config.yaml
model: "audio captioner"
dataset: "synthesised imitations of 52 everyday sounds, one a clip"
train_examples: 39062
gain_aug_db: 6
noise_aug: 0.002
n_mels: 64
hop_length: 320
input: "log_mel"
spec_augment: true
win_length: 400
tokenizer: "word"
vocab_size: 91
encoder_arch: "efficientnet"
encoder_norm: "batchnorm"
encoder_activation: "relu"
encoder_channel_attention: "se"
encoder_drop_path: 0.2
encoder_depths: [2, 5, 5]
encoder_kernel_size: 5
encoder_stem: "single"
encoder_expansion: 3
encoder_widths: [40, 64, 120]
fusion: "prefix"
label_smoothing: 0.05
decoder_width: 128
decoder_layers: 6
decoder_norm: "layernorm"
decoder_norm_position: "pre"
decoder_activation: "silu"
decoder_mlp_ratio: 4
decoder_head_dim: 64
decoder_fused_qkv: true
decoder_bias: "none"
decoder_qk_norm: false
decoder_parallel_block: false
decoder_inner_norm: false
decoder_positions: "learned"
decoder_prefix_bidirectional: true
decoder_connector: "linear"
decoder_tie_embeddings: false
init: "lecun_normal"
residual_init: "scaled_by_depth"
optimizer: "adamw"
lr: 0.0019
beta1: 0.8
beta2: 0.999
eps: 1e-08
steps: 5200
batch_size: 512
epochs: 68.2
lr_schedule: "cosine"
final_lr_fraction: 0.05
warmup_steps: 150
weight_decay: 0.1
Rows from block 7 of the audio encoder, named by matrix and row number. Each number is 128 + 32 x the weight over its row's rms, rounded and kept within 0 to 255. All counts start at 0. Numbers have three digits each. After the name is the row's rms in percent of the matrix's.
# convs2: project pointwise conv (encoder.blocks.7.convs.2.weight, 120x192x1x1), inputs 0-95
convs2.0 104:154120134130122085112162071051128150081140124152107128126156138141130136159109162094107157127082166120090119129132128133133164117103061169147102096148148142160155179155164089146113146139103128122132103137140147190096156093130102121113120099160131109184124159113135146141142098107123071091
convs2.1 106:134113166121102127164210151156110067115141139168099109109174124095153130095147164147140145142141154122183161085133146187133108132080099144187175150114109080122106136082119141108150170078156109065146101166111173155155087202160105159135120123104168152130057120156126168130155172176060149149
convs2.2 100:142124140094098093145142109125158129117136086154134077125105091116156072125149187087063131101125091114108159151113099101040116102167112139116074200138145110127087082078054115080117122154078095074146129073124089098124166100079144148176160138122156180098120093187161119091110133084100113090
convs2.3 100:145084112124136103093088157110160076136099131166146084126141110098203137124140171140128150186142177156152094083140165126156119102113182140163130111093163154054128142156100135158127164128141122111125109126095161120077134132164140135166108118185130164141130155091031177147148140103103166100
convs2.4 096:130154147154087107138181152149143087092118088138191063157130128115124114126121111105121096084036126100090084129123060120104116170095106091112141108089156115157110064162131146173141167159081088111095104111139116163129165169122173109158098079134110081134128127133124071094092110141101063112
convs2.5 101:088135207095008103095129180123135114161137174109125077093150143135125141136072127089206106086150067078126126154149195108133138185072167147141133175147157172137141118096106081100121175138188123136142173130140120181120140124141112095125049143110160169134150154087136153115187161154158132091
convs2.6 097:194159153077143125105105150148102112194088100114131164109098130157084135169154091140190141104158166143145113172118164175111159093117140063119128121106108070119122204097199132152173105122142140111180104125130131172146121107133146122153110112119075081178170124143098091085151149101160189157
convs2.7 098:124125113110149145149114111149118093094101137148138133113126158163103121123044121136095073150087154116093125182119130166161105180128130116061108071138115166103126127114144118117111136095132058173151169110120162120104143143092116114136122064095176143041133118092158164098171147088133100098
convs2.8 096:147157120064201152116137169174104110093160169144062172118086094143109107220123133103106157135172141122099175148127154101107205142146135122123114061115096098107161117128093163146112110152131071103142164119094124149082131159136033209095147071177156085127140130112190143107202141113075171155
convs2.9 098:189095103097153129110156086166141098145144175155151103145159115122131095079101085113190161153113174179127110164194138131135149163131121143106143053147145124080133136162119164174098075116104117077118088157122138131055177098112114098090096161143130081136182131123199113093187126154149173094
convs2.10 100:098126135196095078100132152105135082093190205146094097101096102119132092160171126136077129164113148136119158152161187094144128145102195193189125097099128088136066183115149142163185161117139125095132149112136108104141105092084142116116127125111083130105101134061124153117146110182105135166
convs2.11 098:179142124112183127158135155145143137140112141151071160075137126136085098104088113077090116144066170116078118132123159163075060159092121134105171149085118074076100168140125135212101143154046145127128164111106134084113137131106118090085133142112069106124123100112111184160164083154110132132
convs2.12 103:128111046181090156135114139084157104097099109127144128090138102124133157126202131134154145074087136103110097112111125120089081178080148113151121095191132121055147103119119114123093164065090121112071105174072113071113164087097150165142168125141096081083163124150173114119113098117043099135
convs2.13 097:148227172117091135126117158105187111097167169115086149190112107132114175121125124117173151092150155093150095112147132129162099124139108143181076104104110182078163126174129146178135183113098141080083128167167156152102135107137098158166185103096137052181171150114129126131134111106121064136
convs2.14 099:157177111133065118063142064137084118112136172103095160140118145137151137162185065128154133125069178129154189123129162164074153156058100180133142093103073091183067126160097118106159159149104127124139115095180089127110089109107117197136165117158148146178136149099122103025129120112089152126
convs2.15 100:106217169073147176111104120155093151163111139125123137113074084147187132168088108115116200098090101149196166145070102112134141107144112050103137133126155140118087071068070132125141066118157089096176153150146111137132085146156150070187159070128110089180103157149117115131085152140082134173
convs2.16 102:171085083148116150086099112146070151123173120163136123089102121087115087155160107091092077089163095138118129119094152155136129116136118084076124106182126133167093088128126161104124148152120098138128131122170059093075083105116135085095139077137125116104074143094156163095141168120050071148
convs2.17 095:118135137088097101119110136131138174140137153141077078137166124094072136067088194146149189194140103075168074117120150135093109120072110157133166163095108132143160131117098137136111135058175089130064171112072157068145140142196124147116151139097107101149127087142127142106140135052135133096
convs2.18 104:177116091109142188172141130156100172119140136147153148168122174135125073075073143169088148127118139181122154113061074146163189169141114143121077087095153172092094116116127112101099117132118099106112066120178092125160213101104133099146084129130112101100124124067113111103125105060149183204
convs2.19 093:099135128134097117137137071118109109095165108135178134090146144145132102149161075167136150099234105146141096102089141120156094129117154083158140121122112159175164160071113155145149153117090176160104107128145137090136172137097153058071075113047105174128153115111120173155126165095171083183
convs2.20 097:156173120103160115143180115139174128052098129163112149141095083162142105126128165127119123100113137134107173139155172113102105184113119115103171124124124163101138176140127142103090136155130130193114143171070121162102097143120107104072183065200137173151130137128106119128184142162099139101
convs2.21 102:152090167155177120152079125084085107132131089137207167101151163154145124095196115133082160137183090142139120105059099135156127154099112169077155117168122130147083132126157108156131119107081126158136113111111163106131118166149156068132107114131153122139187116171150113150152095133143159129
convs2.22 098:100143086107122145143137118111115064113171063135159067143061133141108139134113121167190187137116118121170119186151131073113142122104116165125133084103153059166114119116097123115092098152119098121115195142135100123205160130128142169144171156086114128162115119092107161097049112187126112071
convs2.23 101:159112110089118106093036139156128139153102161146076154169137143081151140118148160136103123096137125141153158092164157164181113144118126061156101126142136089133083121095139159127096152160095134117160165067086119110153045092132139144167103099148149182120100129131121093135117172078094158156
convs2.24 103:093119050119148140149187185181159137145154114105094118124107114190104092161098167131128110142084105161070100124102162081127104127160091144108157208121100152016127112179157108196166121151095114187118090137164130086124147144123160155113067157160134124204100135103049134141136125140163133115
convs2.25 096:146158148149185174083088162157117126138125102069148084140121072122126151183077132147107143110163102172159173092122088117158196113096117132136170112131183092151155155145155112111158096130078153100093103141131133135128094147139132106099119159172178121128106122105169071091180191088089107149
convs2.26 106:168155118151215171141106136128157135060166128140118165155148097135077113141193191095093114131131139089128134125181114104132145139175135031123151110139120135076085142082131163225151186142145148176094121082110150153127136114140153141114163075131117102092083095148151145123184172131145127104
convs2.27 096:097121175102166163117170105102143101136024125115064138038076167083094163118082118106101145147078111138111158099125118108157120134106230095130150143152153090093153102137124146126147061148143100144125142152127093122119122130125098111130128139142141158126124188149100163100026144106192141089
convs2.28 101:104180073107066172087174139113140124123182128108155115129126162098135080124166111131115105099082209101045151097098127109125126117090118168124167178170139137117124123128179127118094134168115153156138121084131143101151141083122116172169119132090157160060133179136121069110129169118119067130
convs2.29 103:176150116116103129118116146151117104144119125191121103068159073149146138140145082146152172121112117176219135080122099151208135175133093111118157177097079113157099084181161142151134117118135126190187117141138105168119179112162133136161124163190109116152098123137094127193080168099142152139
convs2.30 096:119109143112137043152133138157174065157096044202139122105084127150104085108126147133189112126112111129133052150129102153126119123146163165153176112064148173114090212111093137209170127104128135065110114130155137128166151165147150135122086167108122074155143110129132100135127146156127120138
convs2.31 105:124136100060080102138156119118120138108090136137136101132136061213104157137123116130087120105077122170152174111068159086147135103147127136123176134131102081115121034168094170138159126106148105148149190153190165189135119080162125089162132109172067111109147113147108137134126091111119117095
convs2.32 099:180173072137144132111101160132170116136138131135057127132068030151131115184121130051103120164135144149085101141094074079102072101108104100149110122174152140112164137061114131197091068109136104169137063149134109067165090140130088113058156078077133134056143092142123178178161086095119146094
convs2.33 102:110072063140161152144122163179124118179179104118183143198148153158187116170195113140106105121163149099178064112152133164140132178124104051172159191166149119173116095121138111081152123130098149120142075157155075137134109092186161159143168109063079156115167096074155150170191105142145128126
convs2.34 104:133132130107130111105115114108070135096126146115146135082129063127081136095104088102144091104142111111129153107119097162125158103042137121099178094177114149178132129136179203112141139103133192134159093116048171120148140200094115151059091121140137128200106131169143091141141107164121143158
convs2.35 105:168168124143064161107102114129167124158043115132144126117110212097147138125122090135113133148181147094097094122160165139194126111172141101098138104119126088160132128207132151172154103117123124100115141075122129141115142125126194188150075126142111135136186176100140146183131148151134136099
convs2.36 103:149127164076098165080062080115148152064061110124104120055128116127145099122060124107136133078036132137138185142117168097141150131145173078144083107126121152101150131169116155165101131127121151184167140111174103098127125141131129123109126150155083123116130088138080077043117154136123053106
convs2.37 103:179132181097114170081150057123119115179133173121152092114133124133108124173142160143138110118166118053182128073104151068161159085154102086120135151153139153078117040145105103106117134093137159141098159094167145131162134136072145136135116085165115157107135151134150073142114118094106080083
convs2.38 097:111147102091123165096168083134136120098138097162178132163121133153191181153124156146134101151102123117123067176113063144127145123133094123127128175051131117113190072142136130114123138142101096154151095199148150075121099157077133083145152139119168156205117073115143086105187172090112128107
convs2.39 092:113132138152165115194135047096154104078169048168106141125124117064162134168120155141112083126163109195112122113193080110102130103091105131153148155133180143140127127154162096098105100102101154105112123099103146120172117081163081123179125163077140140172116163127139137143163110086135171126
convs2.40 090:105169143124116152135099094055138177186132088173183158188180157115147141140173151168141109093077108073101107150131160095140108106127121089151131154121133203133093093120139108086160162118103108126150086123190130120117064089125166149136080143161131095139170091111154124178135076144129099144
convs2.41 103:121147164134175153138151147103128180159143101211162119142162136122160137102147085126096132116121115129174145155083147228103154109133124079129175153160145115142107097129167134137046122115109108097119144143066150135135195168131163168166080148123128081126161107154129129132116078121156152067
convs2.42 106:170138123124153120089109111148181162165150069096034134107120091094137083097155139120103075153190146140120152138166112159123173170178138081139188102138183114105159201110086144134139147127116154106091113163149160138196103099148152160087126114125128145152168104099149114140141116112131113100
convs2.43 093:076166171110216138153075172151119165179105117139097188110118104109141137040127153158141107092088121149129097147159154121083076140140118092145121141166163173120152168133135133119112167145135147131162181133150108110063096076114119134137137107132172173157133157159073168134117139149118165076
convs2.44 098:119119210082128090104090158089135104124136144164183094148197140167125078110049114099123104175184115130129104112118098070101094144141075121166135164127162147120115104144167138160149148169132098125148112121137121123136145064165108105128085156128155079101123171159116141187104140127130124164
convs2.45 104:146086124127153145083116121093134158129157186157117155145104120147101169127196152155087074102145064152155108151098134188114076140191099175186099037098141115126121168112107178115182110156104115104140087128181141136124109121189100111125138127171126158106150168102137122114168116168125175139
convs2.46 096:189120137112179146194089116141092195107176191128134112126151107142129127163151146114123169141166142132112176148218150096095149148116084102098099155098203134122134169050156171103154138079133158097174173131151081125126135118147162129164095089139100120138106143142179099165123155104134144149
convs2.47 101:119149122112109138118155165125129139181117138066129144101134107151110132159098204152181129116115118135144115152082109092142110163211047103138117166110145144127161112105100134134088111161142119168147171137123083135182112156153114145157077032158166138135139155179108130132084140122137110091
convs2.48 094:092106089148110158143137143072106106120114070112125138122140147149099131188135037110077149166134116103075192089156138137073153118146102125139142155131090157132119154136126128121125083141043138168138116170097102173077133150132154126125086103180130113084141088113237107215109118123189088134
convs2.49 106:165114126131116141174104134071068143147112150100184154172143131184131149127164127139173125186098114160161117133082138120130117112106125108124189150180148149078103128144173101112169095116130130102155138147153176071144165129190100160184161138116104164104129154073100141087088191152119152127
convs2.50 097:151087085097144086139136182196154162111082070081145101137151177134125128215124099176159188116061129153109138121120078129155119130137108125127141178096129141103091179113124107139139177143116118083139167097158091183153145145110088122118160128121145161165133176152103123106098165116184132131
convs2.51 097:120119137073087162166099107100110106115130141067194172188161134149110078129148087084142110104089200126104171129143115095107133178207134182161087174165157103120117165124184092109124160121084111071131119129161097112125176081173126166126122184050152160126121105154127163115157182122163092101
convs2.52 104:123184145093133169081100147137121172091091082116177143132106154219169082173136132173183151133147115078129102179123138091123116148145121138157118089109090094107149104132129076110120162133141095085145121101206165067114139100095109127097215083147141169134176107139066155105091056112135169137
convs2.53 099:092126053169099111118165166161150169100109128131101129174146060155108114116069062147107058170135128182100193116096072120098134103120161144167150104146126108070156104092180132123173088139099114097144172138158112141090165149174019156097128146107134121137107065106103106133147070101119147152
convs2.54 103:111110097103174132136129079175123140130096055156175098113111181079143075108078090161160158090164103120119145105169083122143174112154161116094164095129140164184103102117156101086091123123122109131231181059120148181088142149123047128119097185180128116138116136121147149125103107199122134133
convs2.55 100:184152164151141171071108128141094131103192212161115149135128145170186116109149080173101073093151076142094140067138151126119164146054095121150120137150115057095117145127163175089112122141061144081147111124140118135087150133104178114142122113106112142155109158130131163128139113098113182146
convs2.56 101:089061168069136103131144137210104161125103162111110143063116152116118116115099118128171130079130142156118170109116086084177156122125114095120200124111132139104130130139160148201076135100153166188086132186142119163040142130159120111107141130143079099153121048089166096158101171114151157137
convs2.57 103:103097129104158133117108137127164117111157166121091148107084130144073148155131099081145134121104098124169164143151160150147089124152118064103052148092112058108111146118142166178140049086149112169162083115144129091162156096118110116151119033121142115133074146077113073075123066139134102136
convs2.58 097:085159095102020106163149136133103057171104113101081106124172150144096150117103131173125152131142139110112194116109108125128105080067111121134113155107126134124058130193129128140061111160170167181148139104117134192181129167137121138153117124122085093129122167148133136153101090158126143091
convs2.59 100:091120147149149159115088130175151104136106110081139092082070085144119161110144111176125130163163067083108170170125129155136153127195152141133126144137143113064168140136102134104127137167125090148088132014126146152166108171137099159125106125104121112139094097127138091106149149145153119106
convs2.60 096:137128172081205132112189094130143136138122101113131165142160107166167102153119125079133178112149166116175157080170149144109075015179129147135183117106133196107118140108139116202038208125142084069115155147115164132103111145186157121119117185061103121141148077138120154108145174105128117160
convs2.61 095:104102093151111140085131151157142093146140114131131126161147133119061105139126153173112152122112142079175103137147096102125182122022142109188111132164154105055124063150133204090098123093201115100137111121126070131205159121155119129112142108119115110148126162113103124086117120121076156107
convs2.62 103:116126122104130112124112082151122154088134103066085076077123132108110088166108112140130156036205145105149149114085136093141096168113131096152135104121102182131111111091134117102057126128104166115148112124176170185137085190104142120091120116090160069131118128179155139093125140127175104120
convs2.63 097:120104107141155075125137146102127159102109093114092122127126089093112153069147171103116117137105109102198152115000090131126145065152176128084088083095105125094114148133104124132161149127150084179179107167129134106070141162142094122147142124135123103142073090121159122104131156115133189121
convs2.64 097:138085133086097119145113112106076128137129092160085079137141158087114137140133125133074197080120096144100101131144084146107107139140134157160174156168130144116146139171065097095165110132144157136149142079156106206148154127188089079143157077127115124126130127108142128126110176130142104037
convs2.65 102:161057150137124115152115126156163166120143233148152123106126107146117107148091052132089172109154154159088114107121104105159145106074093095063119123102103128158145125161115045070167124114150077101141131163159153125172136209107095178105130168119174118127099054121186086127113107141148125104
convs2.66 107:180169151125166091163134021104112089123050096068116150162141145110149166115176086114182170095080082124114135093118124095177156104172147117114129092134092115168064123162119124133061120116123047093071148124103159155119095116092142147135110121088155122197169168114115118123144130177091100134
convs2.67 100:125172177042137165080152080112163081078144088093135138083095193137092106116069122117108110072076152114130199091152086122110083110074145120146102090172104109159182165184130176155116126133079159172138113121085112100132128144150136099085132120112154120109084124102171101112173146140147121099
convs2.68 095:199047180139133132159118100113190089151106043132104084186115184115144157146189171139159194098114130148084068097152131135141132160144103167123146162101158132138118126055152091122092095095148106112121144155174134157129165140142176137166105145089126130159103080120084132133126109078129129141
convs2.69 104:085134057149102142110102173080139161130163108158121096127133174082158107135116161122075116108166058142123147058115169102097176141121130146151137142071200134110114074146114156091176140105143109085119137137157088177120135137084106137123100120099131186139161139116076155166123136102103161178
convs2.70 092:092156149117128145151157165156134107135105146135154074156104139116177175156142129142159113151098082088073196124106121149140148114094091143067176084106090095150096138132117084097108128153130133097093121007145162103081183159168127096146147097138091125126093115153161085188134138054122125094
convs2.71 098:072085115106108130101135012144127125108156136200084133127126096161145150121169128103116076084111098131176150132073110138119150155139089104103166121139061149152182108115165154143172070127088148137098147147084154172135181119105083140116147140087160109141136130117136075128099120172125047119
convs2.72 102:106132138150169129087115127129175154119114134130121150162139154132153146091137054103151088116171102105155152127165144157114118124062149133165142178076175054211159181115132101120089112087121159139143102115108133112148089133138144139104223087116122168146148164169154133108135131141118124107
convs2.73 104:071121171114108115089098070109083095147145123140137165144088078137138135164128079150083137114097136151149100118119094118101122092106155125105157135163089174181161102137164152126134158123097193166106104179096183138170127112119121157144094141136136084208078130154187195089145162090138080180
convs2.74 104:174127140148123114136107101114130150129118144126075147116114158155150159077118100118109124057136111109151243076114108100092148049118155157103133114085161172128146130189169123130143143101194125107167167171130146159165133125083135102172109145117149129102118139088183127124108121164143156136
convs2.75 103:175094143113130127135127138096150125137121097108174159130109068170127062116156180123163131114213058169154056134104128113122204134157090123080141199132161112123139139102190077104154140124138110164116176137116117124177101159113105143179071148127114116185132101141136116128099122106185134141
convs2.76 101:115110176133106134144106116170159136142204119083102146135172122142202100153204113102132130104159148093210158121162142150085135120106155160111142241078073115144151154149063061115103157131158135170138142139134154136116048148151177158124132161093175132163116144159054122168109130084098125096
convs2.77 107:061131127111149131199095101164133144146152084133127166112120089144132126096081117114084125158130095138119208148108158153089161180154131144255109156143076126158125139103125109081143144137172104126157123183097099134144127085080135173083139149162224162117123100173125091210132104099118118127
convs2.78 100:142136152113085047149121119117131107094075130064121150104167142073148136194130151178162153169151078166168177145157134102124126142149137115177141118053142081109112156084121151170138128099166149106134100182117177092096121173161132128113135106160130124142134139089151154147118135106139127084
convs2.79 099:114083139126170094109129125102154129134164118120136153145098153143111121113122143142205143129149110080203068170125170137202168166165117079105090135134100223171113137165149165115093091130135103071098136123124114173149167084128154067141110113122081159164193130143148136106153166156128101120
convs2.80 096:109142107105118108083110101182126120124140114100116099177111101153138133062129074129056177121127118097093203152113167098109127142078144084120122108115118126191146163172122096150134119145061135134146134142121127130085172110161145129116105114085095158105115167148083115110096079131133126154
convs2.81 103:171024127126132121100133153166118148108128147141073119142161127124097049149119087125148109132096105146187188113109127089155125138120151139202054123191106128136122135156130120173095120112102149140120132112040120093142148112126126138061169110130106083072140148123125123129149161120143154155
convs2.82 096:144074107152132093163166144108110113173165122145127159093084139141152172085194121160091075167113119087064163140150059168155145156134123136156148116103121089188133065135051114073120124148130159149163117159185128133147174134185185153141150116126119117147171139118174156131088116159142084084
convs2.83 105:169092144171143122143132196116125148177111109162131102139117181142090112115104103166094111138117125112143195126083125136121142140143128110118151115181115081047084058157108142157150011124148167150135138155147121105153138156174134058147118096088096101119146173137109138162144119134104178115
convs2.84 102:171143139136144096184065161105141124166155144171199152155116103119149130161160086166134147196117136156126141083088127091099111103177122091091119161118108162121140093112085141153123133124146135152143123168141112128106106133130088145159106098073153139117099090076123176159102140110194135071
convs2.85 103:096108183081141165075106067072101138102145128184130110187140076168168106127124095115153127077110136137085068125170141167153132145188150131146151165088117145150106121155097142077106132130075100097115148061101158105136146052128130150140158095157134135057131156149111193082191140111134023096
convs2.86 103:082125191170179120127100161095165209099115184124108157107080179101143111163142118137071143151030174167182084085052140134174133129075133118147171094169161087111095147099142110122076143120124121117161141198126110146108155112206106144181104119091131080114127139126128133131117129060103111088
convs2.87 104:072168141125109086126151196179093082154151148152103113155145121120114092074128109160109120129032137169094196116096149119094090173122108181120123120085082117063134131158154090109059115148074144098114092121075140100124188156118153146125155130142149183089125104135119123071107120083144156113
convs2.88 100:109183131153160149114148159100137130177104133115072119109127182198072084108108124128164082138163167172165118139139112129175131161141109132142143128107158154142075124103173143163176183119156094128208119163113198108178143121119123138164084124120086072129151092176121138163069159200085184101
convs2.89 106:156137109089135149150088184136126156072103130166065109173056124212147113087138138123155089099136113075181141096066137139138126084119136127116139158065161086077164093149105141170157112110133147078103143130118092151099110089103113122161162178186090128155162104132073144166115089098110167140
convs2.90 104:169125143156113150190134108188073173160109100153091140138149118087093100087061118133152148081154148133104134162158109157143096144199121165151127108129134108153092114150162160088186097133176148111137174161117159119156156072091127134061131121184098141129146147125145122159139106165104142173
convs2.91 100:202043150150148109142091086172146118128134091157124150103147183127104144196158189140155145136168093167067106112137160112123090133090193159131140154174090149087146110140143106115181103084093158157162139098106105170133102203134161133011113168099142176069112138150144131124131126149197088105
convs2.92 100:065133178144105109100101087121097103118233101114201143133111112142128164180159151139196137112139119144116109192139099164156163150121090130097116128142133110135159144127131105157117133115107159142151121143110119146130138097132146124139135122131159102148193118199172139107074061149157082094
convs2.93 095:085059182123073180141148109145089129176084110124063143141078099141116170090166087133131155121193113158149068146043126178136117136066128097131129144130141135210137149147140156106124120121129107132199189144132169195081154168136106152135140119160151119111116085105158022117083109098130188138
convs2.94 097:138147143091161140167169066122150139157093139167142100104156152117106113109090113092131078135141138106128148101164096093105152155130066160149162123177169116135157077146125155150153173167136093149120141168182139165090136129166097101156094194153104140138130114125135148121118157130169095107
convs2.95 098:064190152164159089091149079104103165117139102154118149130106107111125126186138127098116081142172111176160178136185160082092128117113157100163184114126114116188142110083141132086132125166115116184162048135084046142199104149159118067110131135105114111108108158198102120142145124176106138140
convs2.96 097:121166093111126114066135097118160096096106193186172136120143086129161154134147162140121042088123068138211081157070209106136113089176133093144134101150091150149140094146108173087148117119090061109111129116069118156117134045132143092164100159101171152208136129131102123147186174204140118142
convs2.97 100:090149135143084118130146094156133115181174114097109182102124118110144156045124162141120134172060137129124072109118061111163139161155094167158128038136095155167118069200102116143130121176081121140121085138150131095149105102111149137111077137183116094120117155183069104134133100132087176104
convs2.98 102:149107099117153115112091131198138125129149084137114125132121166174150111132096181102161075140143092111135097057097065092147082137150176111144147126120143195145125146160125112162086104057103160120086162158155153155216139124129114124131112126180172081132154152150133137165164097106155168171
convs2.99 099:130123105156067111126110152178109128101139180123100126053166175054119115109141146128064100085088165102164209060175152110147115186064131210149189173107128120154090081152108105086115146148136111151111099096115077071141110096108153179187125156136125169122119183142105088080144115086142153104
convs2.100 097:164150150103105121122142093109138165085106192124085118147094135126108147148108060070107146155131111137093143134129146090102138160111138149109167124141118118202092119135086155119202061068128111143113116149128121138170150159073076104099132116113084117081137192114108223131096107135128083163
convs2.101 098:090112115165143155106135078183203098117124145137089121149126079117160144146123189143118114143078117166191100131064098147169089143135155165106181127120105121127092143172101118146130120162115155161120108077129135130144117120150131169104076148155134096147117153191144161100123191123152092089
convs2.102 099:127134089136090102172137131176104145144095104165190094104123092133134124079146141117185125170145110116137165099108161155125165173131159101151096108076181145123166201020164136140106119105119127069133127105107186105131108119118083101137113139136137034093069130127106131149136113152139161067
convs2.103 102:123155090103106114080155084138153115093072096085155179114115082172119138126158126145134115119160233171129151133118086148137128141141145158180152099147066131176151174120117205161124126114135194149103082172159131131104096118116089162077090141118102127178189184107197135148154083115157097154
convs2.104 107:150141152114138141088120157153139149117118056112129166156105168165085078177153143146152161193153170088130167127159140144164136145158097111145125140110130101199129104107134143141114088116114197088162127157093168148108157142163118063141116166157120120157175170149155151113108083175067084097
convs2.105 108:130179117179143135110125165188152084102069065143107100153099149075104070120159145105143152170100113101132147149118084073106153129129138138130205147139156121070140091090146125160099127102157174156125054122150222133139131136146111098102111164140115114133170120127072117167120150098185159121
convs2.106 100:119080123154069166158166194126123102109112138138101110091129144085065075101127144135178073072060144118180140142132159131097097107116158062142102176084097123094038134114093082100191154148173143160094178120160090179227114129080118061126180110078098065087141162106098107123120153097154122158
convs2.107 099:111166157157084158151142165110152133136139075126192122140127122108159134123154112080152061167232092108116062106101125152093148153151075070128135185116144101147136096147168128113113161138083121097087038108108118152133130116148089117129124077200165120143180112105077136183123202126113085117
convs2.108 095:141073092126102123141177145156069113138063079087091153093081180155057106142066154057149132133052098147152103130166112091077147155075178079115120171144160101138087131088117116107129149136123142153111091129066102122149156192114106087141114117112097158109096148142101128123088121087131160107
convs2.109 089:079172124076134095132156095098091134166168151137186165113116138130119123193156137144142107115063192186143172118100056135143141116116071136149173105102163143227119140090148131112147156164119181131132091133075148155074135071145147059148122125069177168174126154123106151147154120146116121097
convs2.110 103:119131159133104158144089083106098119133136131133121088090142046092119141128138073119092133107139155121132119182082169154143167136168102120205138141121163126044148110100060138109104146184121127128130155126114059141207150083135120122172108124145147158107071122153038098144076117116145138126
convs2.111 098:189147073125166141150126070119153153158098110138111128102103092137097169128139142079127181135055134129132122107109158118099134126207098120133112146146115090094104199195126197164118152122153172130124092153124100128128103127150088086144099121095168094091199173136130163055115141210120122113
convs2.112 099:181112157061097070149187136133152175206182103124126138116198083129134126178118112125199172125123121114142157154160153115151154173131127050121094165132129175143137108112118064140141161130111160127170183114147092158074130142147126095102167150144126060098208118139149141071154145152133109114
convs2.113 097:192111174156194091142080088032127130104103151102156129127092074135096182151120123108099177142076170123137093138184088178140102113100096094121173120167101196128161120145176142150096133155083068096092147156132141101084157114092120127199178110132132106170119125174132104100153124071171140128
convs2.114 100:139130133137198153094144057157082184047108094112134150129164156159094138094082095074103097126124151168123154122194106154085153169068147095156137175128139128138139136087146168169148160152101109130159086145095129176053114029097084127100180115124103101134141091122173094113127096156117141109
convs2.115 098:131126092186126148072101133106098135145177145160144109083089166115136094154097116104120160076124177137056140119125143141134116086113134174126066116132079092133112145055082099099107099180186131101119133139172181161148144165183128106070150061167149106134083142161178158126150078118120131117
convs2.116 097:144138147164169140089130145130114156138136140132159134159169172137162154037140134164110150137069144181172062132156087097159129113146102144158120132078102170122148206157068141081155071146171157120098169166100126133119136096114130134162133154132167142136122104177128132150094175141114185113
convs2.117 099:141127142148152118125143154164091128112064135128111214117124134114188164170086104137076171175138148133178145131130109119058078157084158059206153067083145102130104107144174148130133126182113135158190155132148096167101173170124173084169187116118098088164110094115149135131115137200143136182
convs2.118 101:097106173160132161125159059128123130100138172149152136149141113141119140106115185117085157075119217143180176082102117114102124133076092124095139152179113133183159073102114180089132143091122061173097151088123141136148108099128136194097108126106096097145122146132143161137141161174117103150
convs2.119 105:157131142128116110126141081168114140122092123149155125087095091116149113130136132124154138119126143166140147116083180059130117168114130093138110128120139177080097095091133160142182097096204136082164124131156119118133181126090174107077173100109092130106116193125116134110173159130096088187